A small multi-label audio tagger, trained from scratch.
Model: norm rmsnorm, activation swiglu, layers 14, width 160.
Data: trained on songs of 200 made-up bird species, synthesised, often over outdoor noise, 12.6 epochs.
Rows from block 6, named by matrix and row number. Each number is 128 + 32 x the weight over its row's rms, rounded and kept within 0 to 255. All counts start at 0. After the name is the row's rms in percent of the matrix's.
# q: attention query (model.blocks.6.attn.q.weight, 160x160), inputs 0-159
q.51 101 [175 155 137 124  96 119 140 142 139 152 161  87 116 148 147 162 134 123 107 134 128 152 136 156 110 146 150 137 105 153  66 153 115  86 151 131 122  97 171 119 191 118  97 131 168 140 124 120  93  71 166 136 107 111 110 184 108  19 155  90 129  41 156 106  85 124 161 169 158 174 166  98 165 145 121 145 138  51  81 104 148 143 135 109 165 141 132  86 120 115 117 167 111 153 116 103 169  77 103 150 120 156 143 112 127 197 106 138 156 122  73 153 157  81 125  88 172 183 191 140  59 116 152  93 100  91 103 116  68 164 148 168 130  91 148 160 145 119 181 124  88 135 147 178  78  98 147 132 167 106 138 152 173 169 124 147 127 128 135 179]
q.52 103 [ 96 152 137 133 130 138 124 148 132 150 133 137 190 170 128  98  71 146 114 155 125  97 147  89  81  82  98 118  45 141 188  80 158 173 164 184  62 111 127 160 124 174 170 138 157  98 120 155  94 118 112 179  97 139 124 130 130 172 119 148  95 144 160 169  77 119 176 119  96 164 135 127  81 160 115 129  63 134 140 113 138  88 148 131 124 150 140 129 118 118  91 187 141 162 131 117 141 137  98  71  58 110 148 164  74  93 132 213 174 138 117 118 123 125 108 133 181 150 181 145 143 150 103 151  86 111 125 125 157  61 101 137  91 150 118 212 146 160 159 121 100 112 104  91 117 149 157  89 135 155 163 101 108 183  87 153 112  96 188 135]
q.53 113 [190 115 116 121 182 173 185  89  97  85  91 125 125 119 135 121 181 155  89 105 106 118 137 137 117 177 140 151 146  44 138 128  96 146 121 155 150 155 107 105 147 135 165 173 168 170 108 106 124 166 105  94 181  94 114 123 134 163  99 138 116 137 120  98  93 103  74  74 108 134  97 122 141  73 127  94 136 117 115 107  93 177 116  84 112 145 176 123 171 114 117 126 118 113 122 130 128 107 180 151 158 112  99 105  53 147 136 141  88 119 113  97  71  96  96 124 108 100 136 134 109  94 168 142 118 121  68  99  66 120 130  90 141 158  63 125 111 106  80 218 183 118 118 175 206  63 128  89 173 146 172 104 154 144 175 100  89 121  93 138]
q.54 086 [175  84 124 155 149 124 135 162 192  84 116 186 219  83 111 132  85 135 182 142  90 155 110 157 141 132  94 112  97 122 134 182 124 156  58 186 118 115 110 161 109 146 130 145 172 139 157 161 124 130 117 171 127 122 104 162 124 153 169 157 141 104 184 142 130 123 156 112 106 116  71  91 193  86 101  83 137 171  89 101 126 160 112 127 138 152 125 145  97 114 171 130 107  90 140  93 155 105 114  95 143 100 105 162  77  95 111  83  96 138 144 125  86 179  67 133  73 136 152 151 140 175  83 171 154 120  76  99 147 113 187 116 131 113 105 173 137 156 194 109  96 129 142 127 139  73 151 119 117 100 175 104  89 159  69 139 134 130 182 182]
q.55 094 [158 125 175 151 120 189 123 153 124  85 130 155 147 141 116  83 188  84 145 114 146 143 153 141 142 167  96 110 160 133 155 141 124  88 151 100 118 100 118  99  72 126 111  86  99  83  66  83 141 167  96 129  92  95 187 110  92 107  38 133  99 182 105 146 174 147 118 164 183  81 134 159 130 139 142 140 133 127 118 130 164 169 105 102 150  65 136 151  70 136  81 129 160 134 186 134 118 114 134 191 136 109 114 138 157 150 122  96 122  68 126  84 138 110 140 100 183 157 131 118  90 131 103 160 129 101 152 126 110  94  57 154 117 105 136 116 139 187  72 100 202 139  87  67  78 154 117 159 145  81  98  83 150 122 113  67 117 117  88 103]
q.56 101 [ 78 123 162 183 110 150 106 137 162 113 151 118 145 125 124 158  85 131  98 119 143 165 100 150 161 131 167 179 151 189 155 130 155 111 129 105 102 128  93 178 130 150 113 147 161 145 124 138 170 103  87 115 180  97 129 119 113 165  94 121 126 163 128 104 124 131 113 130 143  66 177 140 150 156  99 167  85 167  82  61 189  94  59 125 113 125 131  77 133 162 110 146  96 176  92 113 162 112 156 125 113 112 140 150 109 163  91 114 122 226 133 161 162 136 129  72 150  57  75 109 133 149 172  63 154 129 139 114 161  61  90 123 126 142 155  69 143 112 144  87 159 126 149 105  65  99  66 157  47 110  93 148 157 100 130 105 117 139 116  89]
q.57 093 [125 125 114 162 141  93 157 157 103 112  79  94 118 133 118 124 207 115 114 135 192 100 141 150 118 174 154 152 132 112 101 173 126 160  41 165 133 139 146 128 212 101 116 150  98 108 107  86 158  74 117 129 147 121 124 141  82 176  75 130 152 159 143 143 123  99  92 168 126  92 117 108 148 148 134 115 161 114  62  95 146 129 121 106 103 161 145 149  88  95 134  72 108 160 114 182 137  86 119  99 124 169 116 191  88 134 117 110 178 140  83 139  87 131 174 125 129 189 126 129 113  91 195  85 107 108 173 114 109 104 186 137 189 159 181 110 161  67 100 110 116  81  83 108 151 138 120 118 134 126 120  86 167  46  77 159 147 117  96 114]
q.58 105 [142 126 140 122 135  84 131 121 124 154 125 121 173 182  82 167 186 115 127 124 166 162 137 158 136 125 141 106 194 111 160 112 101 137 114 129 111  62 151 103 128 151 120 160 122 184 119 142 152  98  99 142 168 105 126  73  81 130 141 121  76 112 175 118 141  96  96 124 149 126 168 121 108 156 142 199 131 165 108 112 160  89 116 111 131 167 153 101 172 140  86  47 117 206 133 123 111  46 145 159 143 146 180 154 126 172 123 126  95 134 113 202 166 153 156 133 146 134 171 150 145 136  63  95 148 146 171 126 180 161 123  86 160 155 119 119  83 132 111 136 121 182 103 118 176 147 106 152 171  75 155 129 150  94 149  38 189 116  65 136]
q.59 098 [136 167 122 108 138 146 234 126 118  92 157 169 163  79  79  93 156 198 113 158 120 154 157 188 150 141 114 104 133 138 143 132 113 117 100 129 158 110 194  20 103 132 102  41  71 144 194  85 169  71 170 153  73  73 107 115 111 100 123 139 135 134 102  90 121  99 181 109 122 122 137 126 131 135 168  81 150 108 131 119 139 147  92 166 171 159 155 124 121 136 180 113 149 118 163 127  56 104 140 156  83 191 134  81 108  93 128  97 142 136 120 110 169 144 135 108 164 172 127 142 109 108  58 109 143 158 150 135 151  91 163 124 131 127 117 108 152 106  95 107 124 117 122  81  88 103 134 117  95 105 116 131 165 123 100 139 121 103 179 129]
q.60 100 [126 106 176 151  89 118 124 116 192 192 221 123 108  81 110 104 110 146 122 138 128 138 145 154 123 115 102 159 101 174 144 132 119  63 149 103 109 160 139 144 131 136 114 191 112 149 144 125  78 103 119 150 142 172 116 114  87 111 131 155 149 143 115 130 170 143 171 116  79 123 142 115 133 165 150 101 168 165  68 122 136 117  82 166 131 120 105 126 167 148 199 118  90 137 134 163  98  60  68 129 116  82 131  93 195 151 104 119 115 152  98 221 174 171 162  83 101 152 107 120 153  67 144 139 137 137 138 104 174 145 144 193 134 106 155 122 170 124 217 128 128 157 154  94 158 131 175 167  82 146 147 183 116 150 105 162 107 117 174 109]
q.61 099 [115 133 119 123  92 122 160 169 127 145 135 155 136 157 113 131 127  96 120 125 193 121 161 152 107 184 123 179 170  92 136 136 149 106  90  92 165  80 139 126 141 150  99 148  96  79 146 160 110 123 151 159 117 114 139 184 105 131  96 164 149  23  61  80 144 125 145  78 126 135 130 174 145 103 154 121 150  97  97  72 126 149  84 101  61  91 128  92 125 176 120  74 102 119 117 144 126 177 130 102 167 137 106 150  90 105  96 107 122 115 105 149 111 190 162 130  96 151 125 163  89  92 183 122 117 127 222  99 123 183 161 164  91  86 193 124  96  77  95 110 148 148 100  94  83 128  74 141 128 155 126 156 138  83 152 138 144 127  68  69]
q.62 095 [130 131 106 140  93 135 160 120 120  95 175  89 107 110 110 124 153 135 130  73 127 172 107  59 124  82  75 212 139 132  38 156  94 124 102 109 123  78 128  95 133 164 134  81  46 107 152 126 138 138 171 204 163  96 120 166 155 125 130 147 156 100 142  91  75  94 125  94  87 120 126 172 152  82 131 104 144  88 113  90 115 141 136 150 138 136 138  92 106 159  93 138  78 146 207  92 161 162 134 111 129 136 103  58 119 154 170 126 134 122  94 131 120 136 172 106 136 131 104 153 169 127 116  25 114 147 160 130 191 128 154 165 158 168 156 123 111 107 119  83 131 130  99  96 109 102 143 144 144  88 145 198 125  83 134 117 130 115  71 102]
q.63 092 [ 87  94 139 117 111 106  74 121 141 166 156  83 146 153  74 102 112  86 108  97  95  90 167 117 134 143 139 110 176 125 134 164 153 129 142  79 123 125  97 169  82 135  65  99  98  94  98 147 143 175 119 147 177 119 162 155 148 122 120  90 139 121 135 126 148 114  99 140 133  52 135  49 123 123 147 135  95 133 223 115 200 135  89 134 119 111 121 122 143 165  78 108 111 139 153  64 135 176 106 133 120 120 151 112 111 101 117  75 133 126 142 162 115 120 152  82 105 125 139 142 126 157 129  92 165 152 127 176 207  84  81 102 113 171 167 102 109 120  91 127 151 188 113 148  51 160 178 136 113  71  96 102  97  93 178 163 172 148 119  58]
q.64 088 [101 154 146 122 114 137 163 132 124 109 121  71 179  89 176 160 116 179 123 161 142  67 140 146 143 100  92 135 165 113  86 115 145 169 142 101 121  61  87 153 130 146  89 231 171 142 161  54 134  86  55  96 145 120  88 165  69 140 136  86 108 110  91 149 164 157 117 106 112  94 142 177 112 146 122 192 163 182 111  95  83 148 152 144 123 146  74  76  94 137  94 148 162 149 160 125 127 130 138  73 129 153 152 107 128 117  96 154 163 114 115 111  73 146 122 141 104 122  86 164  56  76 123 165 116 131 152 118  61 109 186 177 120 149 152 155  95 179 132 150 121 158 121 100 117  96  85 164 110 107  92 116 108 110 105 118 136 132 105  95]
q.65 093 [100  81 126 144 121 125 187 124 130 143 126 105 127 168 118  90  96 176  72 171 116 154 102 119 127  77 175 179 168 159 115 154 105 155  79 172 127 100 167 190 205  95 113 132  99  73 126 136 138 159 143 137 155 152 120 106  97 150 126 130 115 130 136 156 110 153  91 156 140 116 154 111 172 172 120 136  94 132 109 126 154 148 135 139 183 122  85 162 165 111 147  57  99 174 156 129 100  93 121 188  91 138 173 129 110 137 116 138  72  91 121 150 161 100 160 126 176 120  90  93 149 204 149 174 216 151 142  85 144 120  92 132 114 141 178 116 101 157 121  82 121 169 143 130  67 120 127 155 147 126 176 210 164  82 100 141 187 103  96 135]
q.66 129 [162 152 144 139 172 133 149 154 123 144 141 135 136 112 155 147 135 149 100 211  69 135 109 146 137 176  98  84  59 127 105 178 134 153 177 176 112 111  95 137  72 189 170  99 159 150 115 127 113 155  92 131 134 130 145 125 183 126 126 112 152 214  79 136 159 178 107 201 101 150 123 105  88 178 104 146 206  85  85 131 107 149 160 129  96 164 136 150  49 136 105 175 121  66  89 103 132 126 156 118  99 117 106 102 144 149 157 124 156 155 154  97 153 101 135 160 125 171 186 155 135 147 149 138  81  87 149 135  87  96 146 168 148 120  87 162 104 138 156 144 110  69  87 126 114 126 155 105 157 130 193 117 120 162 105  78 112  86 110 167]
q.67 092 [145 125 141 149 135 128 123 192 124 131 113 150 141 135 170 164 110  61 143 119 138 139  63 139 127 157 131 118 138 152 125 150 148 111 110 147 111 159 171 138 211 158 132 139 176 131 116 155 105 190 133  54  95 138  77 122  83 167 150 148  24 108  61 100 134 167 139  87 125  89 134 158 133  64 107  95 134 112 144  87 160 137  92 133 172 139 200 116 152 108  62 154 110 107  62 160 131 118 102  94 115 146 163 135 101  67  62 133 177 114 143 100 133  57 122 124 142 113  82 152 160  94 163 138  87 192 154 155 145 170  91 161 127 113 107 130 107 120 114 125 159 148 162 100 110  99  56 126  96 139 104 128  99 123  94 117 105  93 154 130]
q.68 091 [110 141 136 110 142 120 148 132 102 175  93 129 135 249 103  72 159 209 153 113 134 145 161 149 167 137 124 176 123 102 121 134 118 113  77 173 138 106 126 167 128  75 142 107  96 117  92 106 125 100  69 147  63 172 201 144 155 110 139 122 159 152 142 158 107 214 152 132 115 156 127 133  96 136 134 175 112  95 116 137 125 127 118 159 192 163 123 104 108 157 122  96 170 136 174 144 143 129 155  97 119  91 162 128 206 153  95 112 152  60 154 124 129 112  94  87 145 134  99 118 118 108 134 111 116 116 113  98  89 136  94 165 105 144 139  94 119  89 151 114  94 108 113  72 125 167 104 116 183 129 185  97 172  57 116 117 137 172  94  59]
q.69 096 [121 117 174 150 193  96 128 119  89 115  50 146 168 115  70 123  97 120 122 159 128 105 161 165 134 124 111 131 141 153 185  86 133 137 149  79 150 141  49 149 104 108 125 106  87 153 125 109 112 200 119  89 101  73 103 104  60 170 112  86 114  60 132 158  96 106 131 115 195 125 124 129 181  89 151 124 100 177 196  79  83 142 188 158 156  94 104 135 127 110 126 169 122 119 114 131 126  93 157 131 149  98 101 111 155  88 139  94 126  99 161 144  98  74 173 121  79 127  92 127 114 120 120 167 190 135 202 140 136 147 159 114 103 139 115 172  97 103 154  89 143 155  72 172  71 119 133 100 116 136  98 121 122  92 150  98  77 155  91 130]
q.70 095 [103  82 174 152 138 114 171  92 170  93  98 227 122 137  89 131 117 208 135 129 135 109 160 113 102 176 137 119 114 152  93 138 129 173 159 112  89  82 113 158  97  78 136 124 148 133 160 161 119 164  83 137 119 110 124 120 159  95 112  98 203  95  88 143 183 148 104 179  97 159  79 104 103 147 169 153  99 131 123 104 101 155 190 125 135 107 154 167 101 114 144 107 141 153 120 172 153 115 146  84 180  73 170 124 142 136 145 186 181 127 107 131  89 150 145 138 148 112 139  74 141 127 148 135 141  96 112  87 153  84 168 155 124 148 166 130 109  88 148  65 113 119  92 109  28 123 147  60 171 128 107 154 131  84 154  65 147 134 132 140]
q.71 101 [113 113  81 122 178 101 101 131 101 105 190 103 130 139 140 105 137 111 166 138 128 129 146  77  82 139 137 109 117 129 111  74 107 182  99 177  89 103 173 131 151 178 146 100  93 157 170 148 146  79 171 148 101 132 194 159 148 100 138 172  71 175 124 131 108 191 103 155 120 154 143  96  92 158 130 137 151 103 121 185 145 106  63 101 120 128 209  94  46 140 139 144  98 151 168 138 153 177 162 135 118 148 103 121 181 128 160 139 114 128  89 119 132 149 110 113 160 200 196 140 150 123  69 136 147 163 114 127  38 110 102 160 163 129 138 129 139 136 121  89 146  97  89  60 117  99 167 163 130 115 200 146 154 143 110 138 151 169 139 126]
q.72 087 [109 120  48 165 184 146 136 149 142 110 105  72 131 105  84  98 172 159 148 150 121  72  97 132 141  96 182  90 164 156  68  89  96 146 112 160 118 148 157 133 153 107 135 121 119 104 128 113 166 127 127 160 162 165 166 158 116 143 139 126 113 108 148 113 139 119  78 112 131  86 134 114  98 127 109 168 144 139 116 105 146 107 165 115  56 125 102 186 132 177 202 147 195 189  78 126 160 108  67 164 147 152 178 157  92 196 114 126 117 175  49 116 127 133 135 167 150 165 196 139 167 111 120 174 122 162 109 154  86 147 129 137  79 134 123  96 129 158 180 117 147 132 158 125 179 112 145 120  94 116 164 180 114  83 164 107 153 110  66 153]
q.73 094 [ 95 163 140 116  84 107 113 143 154 171  99 165 145 145 153  79 132 111 104 108 138 106 153 125  92 126 140 146 154 182 129 137 121 104  88 114 107 102 146 135 155  94 140 119 104 106 189 160 110 138 113 110 150  92 115 146 122 111  86  77 123 155 144 169 143 105 143  81 119 148  99 159 108  66 149  91 112  83 166 192 153  94  59 125 160 155  98 120  72 107 142 100 168 105 140 125 114 167 118 194 142 148 130 172 165 102  87 160 172 175 118 140 143 119 124  55 157 182 125  92 162 119 101 103  99  80 132  95 132 123 128 156 188 123 143  87 190 117 172 110  47 153 148  95 179  80 156 178 148 125 178 116 171 134 192  67  90 139 195 157]
q.74 101 [139 164  88 106 137 110  85 136  87 108 120 150 167 153 123 162  92  73 146 110 168 123  76 123 118 162 151 114 186 167 177 203 154 144 141 150 133 165 131 155 143 146 122 143  92 110 145 142 122 104 116  77 161 158 124  93 144 165 150 137 111 117 102 137 151 152 214 119  78 127  92 159 160 155 113 115 125 129 174 163  43 137 127 145 176 172 160 127  93 114 159 130 164 117  71 173 146 117 100 137 111 115 187 153 154 122 116 125  82 161 164 139  94 142 177 132 185  81 103 159 114 187  82  65 148 100 124 161 185 149 111 140 155 142 134 142 126 109 121 193 132 159 171 137 139  90  83 110 178 181  91 107 130 180 139 122 194  85 184 136]
q.75 103 [113 168 179  69 123 129 134 102 150  60 196 197 118 124 188 175  87 166 131 190 115 189  76 100 105 149 121 113 140 159 146 149 172 106 161 134 133  82 140 138 110 133 142 194 180 154 128 128 151 149 121 139 181 124 113  58 110 137  99 121 164 120 137  80 154 113 117 145 151 100 145 132 144 186 113 139 130 181  89 163 111  91 121 164 132  99 160 105 110  94 134  94 177  97 130 146 106 103 174 144 121 177 131 200 152 100 167 137  46 153 155  75 126 130  92 120  97 146 105 130 147 146 164 172  99 140 100 103 139  74 115 135 116 145 127 154  83 128 160 194 130  86 114 156 118 138 130  58 174 151 129 160 130 122 159 111 164 140 135 191]
q.76 097 [122 155 139 126 100 112  66 152 151 188 186 142 109 139 142 108 129  90 142 116 113 161 119 175 157 182 131 179 180 119 106 124 149  78  44 181 137 153 162 155 155  86 159 128 123 107 131 118 142 151 101 175  97 115 109  79 130  76 124  68 104  82 118  90 104 123 150  83 183  93 173 156 121 119 188 102  84  61 107  72 159 137 141 124 179 159  81 138  87  80 103 126 114 188 123  65 153 100 108 111 185 134 161  76 100 101  95 141 110 127 109 147 100 123 120 159 117  95  90 143 150 147 120 138 142 167  89 138 123  82  88 123 131 134  98 110 160 105 182 130 109 174  95 139 146 132 115  65  77  99  65 134 137 116 107 117 122 104 179 105]
q.77 092 [162 104 178  85 138  85 115 134 130 147  96 163 111 124 139 107 140  55 107 133 144 121 115 196 148 165 168  91 153 132 178 172 149 146 127 145 136 157 143 101 119 145 120 112 132 159 144 123 112  44 112 118 117 169 102 113 149 120 151 139 131 124 106 156 159 147 153 188 148  63 124 129 157 135 101 103  95 140 150  98 103 150 199 164 107 111 131  84 154 186 103 176 131 130 174 128 141 139 121 176 124  88  77 113 133  74 107 105 141  61 120  83 158 146 115  20 162 106 124 153 159  99 217  97 109  95 181 132 109 100 152 189  70 142  58 111 180 166  93 111 181 141 116 147 104 164 143 119 121 131 111 121 160  65 126 142 139 147 138 137]
q.78 108 [115 110 160  88 183  57 112 146 117  93 173 212 107 102  72 120 107  67 122  77 137  87 146 123  90 115 135 164 121 178 113 123 162 125 107 139 118 144 139  95  99 147  58 115 100 105 138  95 126  68 117 150 129 148 124 109  54 148  77 144 114 111  83  88 127  59 128 133 129  80 118 117 121 116 124 136 127 126  83 105 150 132 119 118 147 144  93 174 170 136 117  70 143  66 168 135 118  49 176  71 208 115 180  78 135 124 120 134 149 148 101 134 133 136 163 111  84 107 136 120 146 146 165 121 149 143 154  99 149 141 113 135 151 143 107 125  89 129 154  79 178 130 113 171  88 168  59 123 151 142  70 196 121 138 157 136 159  92  95  99]
q.79 094 [153 135 137 129 123  98 123 131 156 151 154 214 181 168 128 118 200 146  96 148 147 110 140 141 142 148 106  78 190 119 132 110 116 130 111 168 145  98 201 107 128 122 146 170 106  99 138 110 171 160  94 152 153 101 106  81 118 172  89  90 141 142 111 114 145 100 161 196 111 121 157  50 131  98 156  60 137 126 214  76  64 166 171 144 168 143 137 123 136 110 163 142 126 116 134  91  96 111 161  88 158 177 114  70 145 130  81 106  92  79  68  68 146 121 141 139 108 117 108 153 114 106 127 122 107 136 184  79 181 142 117 107 166 130 139 142 151 119 169 130 131 148  63 131  59  95 126  73 143 129 116 109 162 104 102  81 138 108 164 125]
q.80 093 [136 102 101 151 119 160 191 163 207 167 148 146 161 128  98 106 162 104 139 109 152 205 122 113 152  88  72 118 181 117 181 122 156 149 112 122 105 166  78 168 144 154 149 152 115 157 156 130 122 132 134 117 189  64  72 160 143 200 189 138 153 105 120  92  89 136  97 102 156 152 154 128 152 147 145 143 155 119 134 139 158 110  82 164 206 162 134 115 116 162 148 166 130 160 127 153 150 120 117 152 150  83 139 187 144 127 158 120 180  91 156 185  58 130 142 126  86 129 113 139 171 179 130 130 139 127 137 170 154  69 139 128 151 199  95 106  92 161 163 164  92 122 155 204 124  81 103  90  99 112 142 151 127 152 150 133  82 139 157 124]
q.81 097 [110 101 113 161 119 122 153 136 166 126  54 110 118 117 140  56  75 112 144 186 141 125  94 132  45 127 139 104 137 115 146  85 167 149 145  97 165  81 141 156 118 102 114 118 140 122  97 143 132 173 156 143 150 126 118 183 124 174 129 126 161  84  99 139 147 118 189 157 103 143  81 111 104 159 118 112  89 111  84 129  61 142 168 138 108 132 130 149 158 155  59  90  60  81  71 118 168  96  99  59 120 106 103 104  71 137 133 136 141  95 155  82  94 128 149 175 100  95 162  80 178 158 160 127 131  64 104 125 200 151 151 101 113 114 146 167 114  78 183 134 124 100 134 113 137 153 120 122  77 182  96 108  77 175 100 103 120 100 106 149]
q.82 119 [153 174 126 102 120 149 164 122 136  84 104 115 181 136 177  34 151 155 103 129 113  83 141 145 114 163 152  92 132 125 176 156 114 129 173 163 141 126 159 176 154  86 126 111 119 130 183 123 120 107 135  93 141 106  77 173 186 208  91 169 151 123 112 157 152 121 127 162  58 133 100 149  98 234 126  58 110 150 129 161  92  74 114 145 124  74 176 137  94 143  76 137 114 123 115 192 100 104 149 166 142 126 126 177 148 138 132  87 154 141 123  71 160 110  98  96 108 163 164 134 146  97 107 118 111  77 147 154  80  78 160 168 137 127 159 147 126 103 146 135 116 120 105 194 179 129 108 108 146 147 145 129 100  98  80 158 129 151 155  90]
q.83 099 [140 119 103 159 132 121 127  88 137 146 115 145 166  83 176 121 142 146 171 107  99 154 141 125 137 125  99 115  57 135 139 161 121 140 189 135 112 145 146  89 155 205 163  78 132  96 103 101 114 112 106 131 159 103 129 104 122 175  60 112 149 167 143 102 107 140 173 172 145  80 179  95 120 151 150 138  78 112 128 144 148  77 118 177 129 124 147 140  68  99 114 127 131 122 109 109  97 133 154 103  42  92  93  89 181 160 125 192 177 177 116 107 164  95 102 157 113  48 169 136  97 115  90  97 113  86 145 124 121 188 108 166 105 142 107 187 137 128 158 104 100 124 111  91 129  69 131 142  56 157 132 168 161 163 174 138 114 145 214 127]
q.84 093 [156 100 165 143  95  91  93 182 146 138 115 196 105 150 157 208  97 177 127 121  77  92  89 121  66 141 120  94 117 128 127 123  76 115 103 169 100 110 202 170 156 111 112 118 140 166 173  96 117 157  96 103 113  82 132 101 195  99 131 133 106 174 152 160 137  79  58  87 124 173 156 115  93 132  96  64 200 115 145 163 133 146  84 111 170 115  78 153 111 107 126 139 145  93 107 122 140 144 218 119 160  81 158 176 163 158 111 133 132 148  94 114  99 153 108 137 143  93 117 135  70  90  81 138 165 140 163 151 137 130 176 144 168 144 121 115 124 128  94  88 131 132 152 126 135 150 171  83 179 139 113 102  93  80 137 100 151 120 123 161]
q.85 093 [ 81 120 165 145 142 157  93 124 101 106 156 122 179 116 155 181 145 121 140 123 114 122 107 131 132 154 141 123  91 149 154 119 142 174 125 115 134 119  77 139 125 216 149  89 147 174 138 106 116 125  88 103 106 120  98  91 104 139  99  90  80 154 147 112  76 112 161 134 113  42 136 182  37  97 155 145 144  90 143 127 149 107  51 161 111 143 132 130 112  79  95 177 125 100  81 145 131 157 161  88  59  99 137 131 107 103 119 163 140 154  93 123  77  65 154 155 173  63  94 164 111 112 120 140  98 132 171  97 142  67  82 179 103 126  83 161 164 143 142 122 121 129 106 148 155 121 110 157  63 123  77 129 158 191 130 184  94  82 130 133]
q.86 098 [167 181 157 142  90  80 117 191 137 128 128  74 129 169  97 123 111 116 134 100  65  76 120 128  93 139 117 117 126 148 195 141 101 173 150 136 121 111 158 147 168 126  99 161 105  85  92 117 120 200 137  95 129 108 192 152 138 111 154 120 121 125 131 100 153  84 116 108 170 122 164  70  94 145  80  91 160 104 118 101 194  96  79 151 141 110  99 125 139 127 115 147 177 149 101  97 122 171 142 205 166  95 129 115  39 133 143  99 133 191 166 135 116 116 152 151 101  95 131 164  82  76  91 153 160 100 127 174 154  89 146 134 139 141 180 122 171  79 144 147 151  70 170 203 139 129 102 147 119 175 135 157 114 132 109 106 177 137 181 119]
q.87 103 [131 157 122 115 116 198  93  69 162 117 100 163 122  73 124 124 173 104 168 123  67 106 194 127  86  75 109  66 120  97  93 110 115 158 132 163 129 129 158 151 154 149  71 146  79  94  89  89 123 124 122 113  86  54 127 153  93 158 125 122 129 123 106 150 139 169 128  87 127 111 145 123 121 169 140 192 119 133 139  83 145 153 135  91 121  41 168 114  84 120 161 204 160 192 104 150 161 104 136 121 122 163 109 126 104 159 175 165 102 155  91  76 132  82 169  99 105 109 128 176 104 152  95 159 104 128 114 137  97  89 123 168 127 130 183  83 109 106  82  94 115 154 123  95 132 106  79 105 117 153 121 135 100  93 143 186 113  66 153  90]
q.88 083 [153  91 172  86 200 126 130  73 105  95  54 108 107 152  98 144 204 123 131 121 130  36 130 179 136  99 162 137 119 147 123  59 111 157 117 110  82 124 180 104  81 143 135 120 112 157 151 110 140 156 141 156 157 104 118  97 155  80 171 118 164 147 150 110 100  82 113 146 158 164 121  83 124  82 113 153 161 132 125  78 135 128 126 167 104 148 123 107  87 101 127 106 153 162 176 108 127 154 112 136  80  98 146  47  98 144 130 132  82 162 167 113 117 159 125 110 143 109 137 177 156 191 141 174  91 119 114  58 103  63 127 139 101  61 131 154 178 143 167 139 110 117 128  75 179 108 160 133 145 155 203 113 126 123 134 107 178 113 125 105]
q.89 101 [143 125 119 136  88 113 130 120 180 109 142 144 114 182 179 208 164 197 156 138 140 111 100 161 113 125 235 171 121 142 136 149 148 135 139 111 161 119  84 134 127 126 116 109 125 149 152 113 148 122 153  86 216 150 126 161 147 169 111 145 173 133 155  83 139 186 143 122 193  97 186  92 132 132 107 168 176 168  84 142  80 133 100  67  45 115 119  98 113 136 187 112 141 148 120 124 177  99 170 153 135 171 119  87 158 116 111 121 108 166 104 148 134 108  80 173 164 176 165 163 124 114 173 130  97 155 159 115  98 107 141  68 111 120  94 120 167 146  85 146 125 102 117 130 129 123 176 201  87 116 107 128 110 143 112 178 116 121 124  92]
q.90 104 [148  62 102 132 119  99 128 103 108 127 120 145  99 150 113 110 123 159 102 168  76 138 164 119 157  86  88 124  92 150  90 118  84  88  84 140 103 163 110 133  68 133 114  93 166 123 139 102 152  89 166 134  57 169 149 161 140 129 108  71 141  82 172 130  76  84 120  96  70 161 118 119 111 115 122 127 143 140 123 160 121 115 174 167 109 102 171 179 177 160 126 171 185  94  92 156 189 107 117 112 149 216  97  70 115 193 154 104 134 146 177  63 123 127 136 177  99 129 117 155 138 136  98 147 115 106  85 218 115 125 147 133 121 104 136 129 180  84 124 207 127 164 143 121 105 131 138 159 130 135 135 156 143 171 104 168 119 185 168 122]
q.91 121 [ 64 118 125 123 152 134 142 107 103 153 134 172 198  92 177 157  98 172 151 161 112 179 113 105  57 181 144  84 119  66 119 103 127 135 149 147 127 152  94 120 104 174 160 125 141 141 152 157 154 131 154 180  83 163 123 143 112 125  84  95 125 136 135 148 109 108 150 169 132 140 131 141 133 106 124  45 134  91  94 147 117 214 112 134  89 166 168 143  73 126  57 111  86 118 116 168 111  88 160 114  87 158 149 114 145 167 170 146 128  93  99 113 154  82  68 153 134 182 156 135 127 117 137 153  69 104 126  83 113  99 162 105 149 131  91 199 135 160 107 187 147 115  73 132 136 104 124  94  72 140 182  88 105  90 124 112  77 155  90 157]
q.92 094 [134 178 100 187 109 124 101 105  96 125  42 195 165 147 125 183  85 129 165 172 179 130  68  90 162 124 170 137 116  82 125 143 151  90 181 105 114 127 115 189 107 157 170 145 115 155 121 203  88 131 170 117 170 135 168 132  88 127 105 106 151 142  98 166 175 122 158  83 138 137 128 182 157 123 170 149  74 140 140  85 100 105 154 185 144 188 165 172 128 179  40 131 106  76  66 166 143 112 117 127 148 146  86 122 147 106 124 139 136  39 150 131 130 120 119 129 136 179 132 142 126 125 165 109 124 119  92 136 113 135 138 151 169 126 155 128  94 188 113 148 151 180 100 121 108 113 103 108 126 136 109 114 102 115 163 167 167 150 121 109]
q.93 090 [137 141  95 139  92 116 133 133 158 147 181 113  79 140 102 117 110 130 167  86 172 124 145 128 177 139 135 158 147 169  71 153  80 144 135 162 159 140  88 156 186 124 122 147 106 129  79 149 164  98 153 141 147 120 148 174 136 169 136 160 217 130 201 115  88 181  83 144 140 127 117 156 163 149 139 158 162 176  65 170 143 120 129 139 133 140 171 138 111 140 127  92 101 255  88 119 134 132  96 146  85  94  69 115  97 163 114 105 115 133 172 119 104 108 127  87 113 168 117  78 132 164 160 102 120 159 132 135  91 151 148 161  80 120 184  65 131  90 162 176 114 171 125 148  81 105 125 107 110 166 180 185  87 116 129 151 124 109 132 147]
q.94 096 [106 114 112 131 141 178 124 147 120  98 126  72 156  84 199  70 180 122 110 168 160  89 193 187 159 120  99 116 140  82  85  86 100  61 142 121 142 102  69 115  94 164 146 119 114 107  56 136 142 172 165 196 134  77 119 142 116  87 177 151  97 111 141 127 150 115  99 137 101  44 121 114 155 167 170 126 150 121 169 143 120 164 169  73  75 161 118 105 147 140 146 135  89 160 104 121 101  62  97 119 123 146 119 161 115 189 129 125  48 168  94 110 157 161  94  54 118 156 122  99 133 175 127 162  94 158 134 110 111 159 114  98  94 140 115 142 108 127 139 163 123 150 145  91 111 109 140 130 114  70 136 137 144 110 139 126 107 112  90 182]